{"model": "segmentation model", "dataset": "renderings of 100 made-up gadgets, each built of a few solids, in any pose", "train_examples": 195000, "image_size": 64, "crop_scale_min": 1, "horizontal_flip": false, "num_classes": 3, "encoder_arch": "gmlp", "encoder_norm": "layernorm", "encoder_mlp_ratio": 3, "encoder_drop_path": 0.05, "encoder_patch_size": [8, 8], "encoder_conv_stem": true, "encoder_layers": 6, "encoder_width": 320, "decoder_norm": "batchnorm", "decoder_activation": "elu", "decoder_widths": [32, 64, 128, 128], "decoder_blocks_per_level": 2, "decoder_block": "bottleneck", "decoder_attention": true, "decoder_upsampling": "transposed_conv", "residual_init": "scaled_by_depth", "optimizer": "adam_atan2", "lr": 0.001, "beta1": 0.9, "beta2": 0.999, "grad_clip": 5.0, "ema_decay": 0.995, "steps": 8900, "batch_size": 256, "epochs": 11.7, "lr_schedule": "cosine", "final_lr_fraction": 0.01, "warmup_steps": 440, "weight_decay": 0.3}
Rows from block 5 of the encoder of a small segmentation model, named by matrix and row number. Rows with one number belong to one neuron. Each number is 200 + 40 x the weight over its row's rms, rounded and kept within 0 to 999. All counts start at 0.
After each neuron's rows are labels from the 100 images, of 14848, where the neuron reaches its largest size: "responds to" is what is common among them. Only what is clearly more common there than usual is listed. The data: renderings of 100 made-up gadgets, each built of a few solids, in any pose. In brackets: how many of the 100, against the usual share in percent.
# u: gMLP up (value half) (encoder.blocks.5.mixer.u.weight, 480x320), inputs 240-319
# v: gMLP up (gate half) (encoder.blocks.5.mixer.v.weight, 480x320), inputs 240-319
# out: gMLP down (encoder.blocks.5.mixer.out.weight, 320x480, transposed), outputs 240-319

u.117,262,238,231,225,263,185,199,114,239,241,214,228,195,168,234,196,204,192,141,192,146,152,245,226,178,178,141,252,181,220,255,233,161,241,263,221,129,186,286,227,194,215,244,206,182,162,222,138,156,189,186,244,280,216,148,231,223,158,185,218,186,195,153,193,197,226,222,211,169,219,235,136,261,205,198,231,214,173,210,213
v.117,286,202,159,205,174,239,216,181,250,207,176,176,188,200,270,155,256,226,192,137,106,167,229,259,163,159,112,292,208,223,246,308,119,200,200,202,169,164,202,223,254,211,159,197,222,216,236,184,178,192,236,207,217,190,147,233,222,259,225,129,193,179,105,212,222,250,168,195,253,164,191,206,279,206,215,242,210,161,201,236
out.117,230,223,127,184,207,197,185,178,205,173,193,209,206,207,183,201,199,175,198,152,0,187,191,271,228,195,167,183,279,189,213,228,182,194,214,211,207,195,218,218,284,140,223,218,200,231,193,191,190,217,156,176,243,132,213,255,201,197,194,244,272,225,198,124,188,140,217,185,239,160,198,235,212,222,121,237,199,208,141,139
responds to: green (35 vs 8.4)

u.127,194,218,182,138,213,177,232,241,237,250,269,217,136,234,199,166,158,256,229,190,148,200,171,203,231,204,186,219,222,164,235,227,245,222,238,210,154,266,191,250,232,260,232,211,105,126,233,237,169,204,204,232,202,276,182,264,217,225,199,162,165,175,136,201,266,228,209,233,194,206,207,206,206,155,328,263,182,148,232,289
v.127,117,139,169,184,197,176,163,187,205,203,167,220,144,163,184,176,248,216,141,168,181,193,154,162,212,226,170,219,168,268,175,223,272,240,132,209,211,205,256,217,114,229,221,190,220,142,281,186,180,163,233,182,231,268,136,198,183,198,202,283,202,212,254,178,233,201,137,296,225,184,221,169,218,168,184,145,135,128,149,220
out.127,270,164,199,226,208,170,246,227,181,183,211,164,201,255,196,262,245,184,197,141,6,215,128,234,176,205,172,180,275,160,273,204,226,177,173,178,161,168,122,226,160,170,152,213,145,245,200,170,232,144,145,187,210,137,255,223,215,287,200,235,217,191,198,191,140,119,234,209,185,238,158,206,283,253,184,213,191,294,255,207
responds to: blue (30 vs 7.9)

u.103,190,211,196,189,207,219,166,158,192,257,181,146,207,201,327,184,280,224,162,130,142,163,176,186,200,166,163,249,243,241,275,236,173,191,208,227,191,177,216,183,212,186,149,257,220,230,116,195,222,221,256,160,187,210,122,252,214,198,170,257,192,238,176,239,271,173,254,204,162,225,236,209,260,156,190,205,208,157,173,139
v.103,202,146,170,184,165,143,204,188,262,161,200,244,265,133,192,162,161,197,186,197,190,167,129,208,212,199,197,148,247,257,129,199,141,180,157,247,163,266,268,212,167,224,136,199,198,181,264,212,232,166,164,166,315,208,228,170,180,251,200,178,118,177,181,196,189,230,267,187,206,253,206,124,237,235,200,195,146,206,197,120
out.103,140,257,158,216,157,133,170,229,190,183,187,222,233,217,205,182,138,118,180,181,84,215,141,179,229,162,180,214,203,232,130,225,209,179,234,236,246,241,255,202,156,194,201,208,254,208,227,174,199,210,259,156,202,288,194,276,244,180,185,189,160,211,217,278,259,236,210,233,177,240,270,177,269,144,169,136,179,170,124,164
responds to: has a torus (66 vs 29.7)

u.64,175,168,201,172,172,203,183,114,222,263,259,203,253,287,245,121,249,275,208,202,114,209,164,185,217,145,134,191,270,215,230,311,176,230,158,233,195,160,260,241,198,142,212,220,176,178,220,176,165,264,189,205,205,272,94,237,205,221,286,212,154,196,194,220,242,233,172,252,193,144,196,253,274,194,133,178,210,245,159,201
v.64,233,283,190,214,251,162,198,202,211,175,273,255,149,227,158,169,224,208,193,180,119,228,226,167,151,182,158,189,226,210,196,251,189,221,227,213,202,224,211,272,185,217,238,158,186,143,245,263,182,196,179,237,213,222,188,156,253,274,156,199,205,208,200,209,206,252,275,164,234,260,231,126,212,210,223,192,179,197,173,199
out.64,161,208,244,202,159,188,154,215,263,228,122,197,303,271,122,209,182,199,225,208,8,242,190,169,245,215,226,195,168,213,171,246,205,179,248,207,252,230,254,209,248,229,237,211,193,207,232,197,164,228,156,221,202,209,247,235,177,157,201,221,212,179,166,209,209,202,202,187,191,190,227,260,193,211,191,178,182,178,196,248
responds to: has a torus (65 vs 29.7)

u.405,200,237,253,163,185,202,165,146,251,265,153,206,225,315,239,87,216,252,200,193,131,160,247,188,196,151,137,233,225,289,228,196,182,254,257,218,169,165,240,244,261,172,217,256,221,229,211,129,159,285,224,202,193,226,149,227,275,210,292,190,156,235,186,156,213,255,148,229,194,127,252,208,236,188,175,210,202,200,182,232
v.405,165,204,144,220,151,144,206,169,247,212,231,249,269,204,202,240,153,253,241,193,240,211,136,172,227,263,237,130,237,251,198,183,210,209,211,231,153,232,237,152,218,126,193,159,213,140,179,224,197,222,215,247,253,250,233,201,207,234,222,164,132,173,137,131,231,169,216,192,141,258,195,196,284,216,252,242,226,269,217,178
out.405,192,277,248,153,147,235,169,163,267,177,198,265,234,176,103,201,209,190,141,197,300,243,226,159,184,113,229,175,130,182,173,195,160,142,211,225,241,211,304,177,204,201,158,230,113,170,274,223,207,196,158,186,163,252,239,157,150,198,166,131,233,243,166,292,150,243,201,196,173,241,189,206,199,182,245,236,233,167,136,230
responds to: green (28 vs 8.4)

u.5,197,253,155,179,229,281,221,170,244,199,209,187,218,107,227,207,260,201,108,165,158,116,153,212,60,173,138,219,212,215,239,172,188,169,227,207,228,195,229,266,266,216,211,219,120,212,177,238,187,215,190,132,228,193,207,253,228,264,220,161,209,189,116,237,160,225,273,291,249,162,176,260,242,195,298,218,201,198,182,224
v.5,126,190,220,174,183,145,253,198,145,273,222,148,184,274,164,202,196,137,173,202,213,173,127,166,222,270,203,153,137,208,169,200,267,193,161,264,162,165,210,190,111,248,269,214,214,225,212,161,173,210,176,127,182,215,170,214,236,185,205,182,149,201,246,191,177,229,178,288,174,244,262,185,253,179,192,188,199,178,182,196
out.5,190,98,204,173,195,243,228,160,207,193,220,149,148,196,165,165,209,166,235,190,104,199,170,236,225,197,264,133,220,127,197,169,244,260,225,212,198,201,128,207,191,221,230,185,211,209,182,137,222,211,208,213,159,226,236,175,195,131,222,181,252,153,248,220,161,162,200,234,274,180,197,251,221,245,176,183,167,141,266,167
responds to: blue (32 vs 7.9)

u.375,235,252,214,146,250,200,156,199,200,181,196,165,230,191,151,223,245,245,234,110,158,215,212,180,232,130,151,209,158,188,210,221,137,166,256,230,202,279,253,244,175,167,147,204,211,182,224,205,277,245,142,214,199,127,237,169,160,240,184,213,256,135,152,236,220,189,233,178,188,215,177,200,246,256,206,278,261,246,229,200
v.375,230,182,186,191,207,180,157,204,234,220,231,234,283,176,190,193,222,258,193,114,193,196,172,213,137,192,202,196,185,178,291,248,210,192,186,227,251,285,207,202,194,193,249,165,122,156,208,233,205,163,176,198,261,177,91,202,210,176,208,205,186,219,134,197,157,226,213,203,203,235,181,203,216,249,182,198,194,162,247,250
out.375,199,229,240,211,165,170,195,205,180,212,188,241,220,235,234,160,207,189,155,210,101,158,187,205,254,169,127,233,246,185,211,209,220,175,162,169,229,150,287,158,238,244,195,158,226,205,291,229,202,206,282,201,246,198,227,204,173,257,205,160,149,170,197,121,203,286,220,242,213,134,196,191,313,257,203,228,224,233,198,195
responds to: has a torus (63 vs 29.7)

u.215,167,214,190,187,185,235,127,173,221,201,197,186,250,263,232,157,236,215,277,221,164,223,151,177,266,227,130,254,193,276,196,241,159,169,201,180,184,169,239,196,263,170,129,236,224,217,194,258,168,280,212,233,167,251,168,262,160,221,212,214,221,151,182,173,280,174,215,170,180,181,205,266,214,168,253,220,255,201,133,178
v.215,230,167,208,226,182,154,224,209,241,166,178,136,191,118,210,236,203,214,214,215,216,210,219,134,192,155,215,211,205,169,218,220,222,139,215,190,263,272,235,186,224,255,165,151,161,134,257,170,243,127,158,246,209,251,222,131,167,184,172,259,189,234,190,208,162,205,255,185,216,254,208,234,182,218,171,200,135,189,174,251
out.215,219,152,183,179,196,99,184,171,242,186,172,195,253,162,229,211,127,162,167,228,265,222,160,189,235,234,166,228,241,218,166,189,157,151,202,203,227,194,246,157,227,247,165,124,201,208,283,262,201,213,226,224,311,272,164,169,220,274,152,175,170,168,168,186,181,231,302,226,191,225,254,139,264,173,264,173,169,224,132,226
responds to: has a torus (71 vs 29.7)

u.75,252,157,137,208,211,146,211,182,261,216,154,190,222,179,180,144,213,138,200,129,135,143,166,214,257,203,175,176,216,209,214,250,222,165,232,257,197,218,188,225,171,135,160,164,276,234,209,187,276,211,173,170,234,217,177,175,168,242,216,202,115,116,234,210,171,212,257,160,107,203,192,165,277,309,149,186,209,219,220,154
v.75,217,233,225,112,259,201,270,244,227,207,300,288,143,249,123,183,195,164,118,219,183,225,188,148,217,242,219,192,201,201,198,225,174,154,198,252,179,227,266,215,182,220,230,224,193,237,159,137,149,227,134,206,223,250,158,176,251,210,204,152,188,205,209,241,219,219,283,142,207,277,212,119,241,228,141,191,207,202,214,190
out.75,237,199,213,231,246,169,195,103,224,164,272,234,225,198,194,179,201,234,184,148,61,176,180,183,240,149,143,200,201,220,202,195,214,189,195,214,215,211,157,229,127,179,189,158,220,196,242,227,285,219,213,214,254,200,218,180,141,255,187,156,209,157,267,216,223,204,259,187,147,236,166,107,283,246,191,308,173,194,212,233
responds to: has a torus (63 vs 29.7)

u.144,151,303,221,113,263,173,172,230,198,252,250,228,161,213,226,201,203,255,192,169,193,182,188,219,136,136,196,219,288,205,269,197,161,195,241,249,204,229,214,213,160,181,241,273,196,257,232,216,204,226,171,119,254,208,191,172,196,250,192,246,187,195,207,276,204,218,242,231,189,192,215,163,249,226,240,157,149,166,263,187
v.144,171,187,219,124,196,205,174,215,229,216,162,257,215,192,173,149,209,198,211,172,110,204,222,185,178,139,107,260,226,239,192,298,164,251,226,215,194,212,250,215,156,192,214,239,178,167,258,225,138,190,161,158,283,172,191,273,198,208,227,209,111,178,183,176,216,242,166,195,250,228,228,190,256,277,157,185,173,201,192,177
out.144,162,146,216,209,179,189,270,232,148,182,238,201,223,197,146,201,166,119,236,248,285,212,184,141,256,239,213,166,197,177,122,244,293,195,167,219,260,230,183,165,236,208,223,146,172,190,190,222,188,226,181,305,208,214,227,228,154,148,200,146,193,217,219,169,167,191,147,196,226,187,228,188,163,186,159,184,203,193,231,203
responds to: blue (26 vs 7.9)

u.107,123,140,149,175,220,211,178,266,186,223,126,308,221,212,211,196,177,175,174,169,158,159,190,247,221,181,191,203,238,262,212,203,168,223,252,196,247,179,278,201,205,148,237,190,149,217,194,187,242,277,294,179,237,207,171,147,259,217,234,202,242,243,210,250,166,229,202,204,121,145,249,257,234,178,196,143,177,188,201,133
v.107,173,218,204,197,221,179,226,186,188,225,212,198,181,164,282,220,257,203,144,172,246,201,155,140,180,246,236,204,237,164,197,165,214,212,157,213,247,233,148,180,144,239,188,191,145,263,216,189,217,237,171,154,254,154,217,162,108,215,153,221,158,165,224,269,212,180,224,249,202,241,247,174,228,177,210,180,237,168,186,172
out.107,221,177,254,180,222,255,249,217,211,219,185,174,160,259,212,201,278,209,202,207,240,237,150,144,250,203,254,173,204,142,243,218,300,227,226,189,228,240,132,223,200,204,270,203,175,195,184,134,198,196,135,209,118,173,255,195,139,164,216,202,220,239,172,179,114,194,183,193,227,201,164,197,129,238,192,208,240,232,250,284
responds to: blue (32 vs 7.9)

u.347,147,221,172,159,237,148,183,208,173,192,278,222,184,214,246,205,156,182,146,195,177,168,155,220,224,195,168,205,151,241,157,204,244,227,253,218,208,212,113,254,156,254,192,185,235,154,235,187,224,210,259,187,176,234,160,268,221,209,154,252,174,164,232,211,240,192,201,216,233,251,131,227,213,204,223,248,145,255,252,248
v.347,159,203,250,207,218,194,228,284,194,280,243,272,215,255,133,153,165,165,101,197,216,120,127,178,182,238,210,164,193,229,211,171,206,174,166,281,204,179,239,214,156,211,234,247,201,264,183,179,198,250,190,167,200,252,185,243,196,176,230,189,155,231,237,201,168,197,248,248,173,219,222,176,242,220,230,171,157,249,268,199
out.347,209,186,196,161,223,185,204,245,247,198,149,172,164,186,209,216,147,104,202,226,177,296,248,176,256,178,234,217,107,172,132,187,160,222,221,164,277,238,163,175,220,167,142,230,264,173,257,220,233,210,183,243,200,210,226,146,164,226,100,171,172,140,233,160,196,218,224,142,199,229,155,244,149,174,196,274,215,176,194,172
responds to: blue (25 vs 7.9)